{"arch": "unet", "model": "model that predicts nearness at each pixel", "dataset": "renderings of 100 made-up gadgets, each built of a few solids, in any pose", "train_examples": 195000, "image_size": 64, "crop_scale_min": 0.8, "horizontal_flip": false, "translate": 0.12, "norm": "batchnorm", "hidden_act": "silu", "pixel_unshuffle": 2, "widths": [64, 128, 256, 256], "blocks_per_level": 1, "block": "plain", "attention": false, "upsampling": "transposed_conv", "loss": "l1", "targets": "nearness", "init": "lecun_normal", "optimizer": "soap", "beta2": 0.95, "learning_rate": 0.0016, "beta1": 0.9, "shampoo_beta": 0.95, "eps": 1e-08, "precondition_frequency": 32, "max_precond_dim": 512, "merge_dims": false, "one_sided": false, "adamw_lr_other_params": 0.001, "max_grad_norm": 3.0, "max_steps": 18500, "batch_size": 128, "epochs": 12.1, "lr_schedule": "linear", "final_lr_fraction": 0, "warmup_steps": 920, "weight_decay": 0.2, "adamw_weight_decay_other_params": 0}
Rows from block 3 of a small model that predicts nearness at each pixel, named by matrix and row number. Each number is 50 + 10 x the weight over its row's rms, rounded and kept within 0 to 99. All counts start at 0.
After each channel's rows are labels from the 100 images, of 14976, where the channel reaches its highest value: "top examples" is what is common among them; "peak on" is the class under the peak. Only what is clearly more common there than usual is listed. The data: renderings of 100 made-up gadgets, each built of a few solids, in any pose.
# conv: 3x3 conv (model.mid.0.conv.weight, 256x256x3x3, each kernel summed), inputs 0-63

conv.172:39 57 46 41 54 65 44 54 55 58 49 67 54 50 31 45 48 54 59 49 59 54 31 68 46 42 39 42 34 33 43 48 35 51 39 45 47 32 53 59 45 43 47 53 31 57 50 53 44 59 53 55 37 36 50 69 48 61 55 41 38 58 54 43
top examples: grey
peak on: main colour

conv.29:47 47 36 33 59 33 50 46 63 50 53 63 38 58 72 26 44 37 67 60 57 35 55 55 48 60 40 37 59 44 47 57 51 40 52 47 60 52 49 58 58 69 57 70 49 39 48 48 68 24 39 41 44 46 57 42 49 44 63 45 36 58 62 34
top examples: white
peak on: main colour

conv.236:42 49 51 55 53 50 47 44 43 53 44 35 64 31 52 45 52 66 48 47 60 24 44 25 48 57 57 35 70 48 50 47 45 56 40 43 57 32 44 53 56 52 37 43 66 63 48 64 44 42 52 57 54 45 72 52 62 61 57 59 43 37 45 71
top examples: has a torus
peak on: main colour

conv.34:38 52 60 39 58 68 55 43 44 50 63 56 63 55 48 29 76 53 80 48 58 59 41 46 55 55 43 63 72 48 57 63 60 57 64 43 61 64 42 27 38 51 39 52 50 38 50 49 41 54 40 34 49 43 48 62 46 65 59 42 54 57 42 43
top examples: white
peak on: main colour

conv.187:55 64 46 42 51 39 50 51 66 57 50 48 54 50 47 57 65 63 55 57 56 41 60 44 47 63 37 68 57 62 47 29 57 44 45 54 49 37 39 54 41 60 38 53 42 56 41 65 35 47 33 48 60 43 53 40 27 49 52 43 35 41 52 42
top examples: white
peak on: main colour

conv.234:43 51 39 42 51 60 49 41 65 62 44 57 37 64 43 38 60 38 54 39 39 41 48 47 50 59 34 38 51 29 51 49 39 60 43 64 51 53 65 56 49 43 39 45 58 60 52 48 46 62 41 54 43 53 67 55 56 60 50 57 68 56 45 32
top examples: grey
peak on: main colour

conv.152:36 36 45 50 43 53 29 62 45 37 46 60 50 47 51 59 53 44 40 46 37 41 44 48 50 40 62 45 80 43 46 69 45 60 39 61 44 58 49 32 43 72 58 54 49 45 43 37 42 71 48 42 40 21 55 46 55 51 50 40 43 65 36 61
top examples: grey
peak on: main colour

conv.24:46 70 50 56 65 38 58 61 62 36 43 59 48 54 62 36 48 39 55 47 53 42 49 61 36 62 44 36 62 45 48 64 55 40 67 56 59 60 59 59 39 51 49 47 48 42 57 73 36 53 29 42 40 44 45 49 45 23 38 47 42 49 57 32
top examples: white
peak on: main colour

conv.237:64 45 41 51 51 35 48 55 40 61 29 38 33 51 27 43 42 45 66 36 58 58 42 56 44 42 59 47 35 40 54 76 33 57 46 48 36 37 44 54 39 66 47 58 44 46 76 38 47 60 52 51 46 52 47 57 54 40 48 55 52 48 57 49
top examples: grey
peak on: main colour

conv.72:51 40 40 55 39 37 53 57 50 45 37 58 52 66 35 56 64 39 54 49 53 43 44 47 43 43 46 56 54 55 51 57 51 45 65 55 37 53 42 59 53 54 42 49 40 48 51 27 51 72 30 58 27 34 44 43 51 50 51 60 54 50 48 48
top examples: white
peak on: main colour

conv.190:20 49 27 30 57 35 48 44 53 59 53 60 46 56 40 57 51 41 49 55 41 32 44 51 44 53 35 55 36 49 42 53 31 38 34 52 49 55 46 58 44 38 38 63 58 63 45 45 24 52 50 42 29 52 51 60 47 65 65 60 31 53 59 44
top examples: has a sphere
peak on: main colour

conv.210:38 45 55 44 56 42 59 58 67 44 53 54 35 54 48 56 48 47 42 47 52 40 58 57 46 58 55 60 51 39 49 43 45 51 57 35 55 50 49 64 34 53 33 50 44 70 32 58 50 40 62 43 49 47 34 30 38 36 61 42 46 49 54 61
top examples: white
peak on: main colour

conv.22:38 41 38 45 59 35 57 67 55 40 51 43 62 57 58 48 49 39 41 56 53 45 57 51 36 48 40 65 49 27 51 59 44 44 45 37 54 36 46 56 61 48 29 53 39 59 47 64 41 66 62 51 40 57 46 37 32 53 67 50 21 44 58 50
top examples: white; grey
peak on: main colour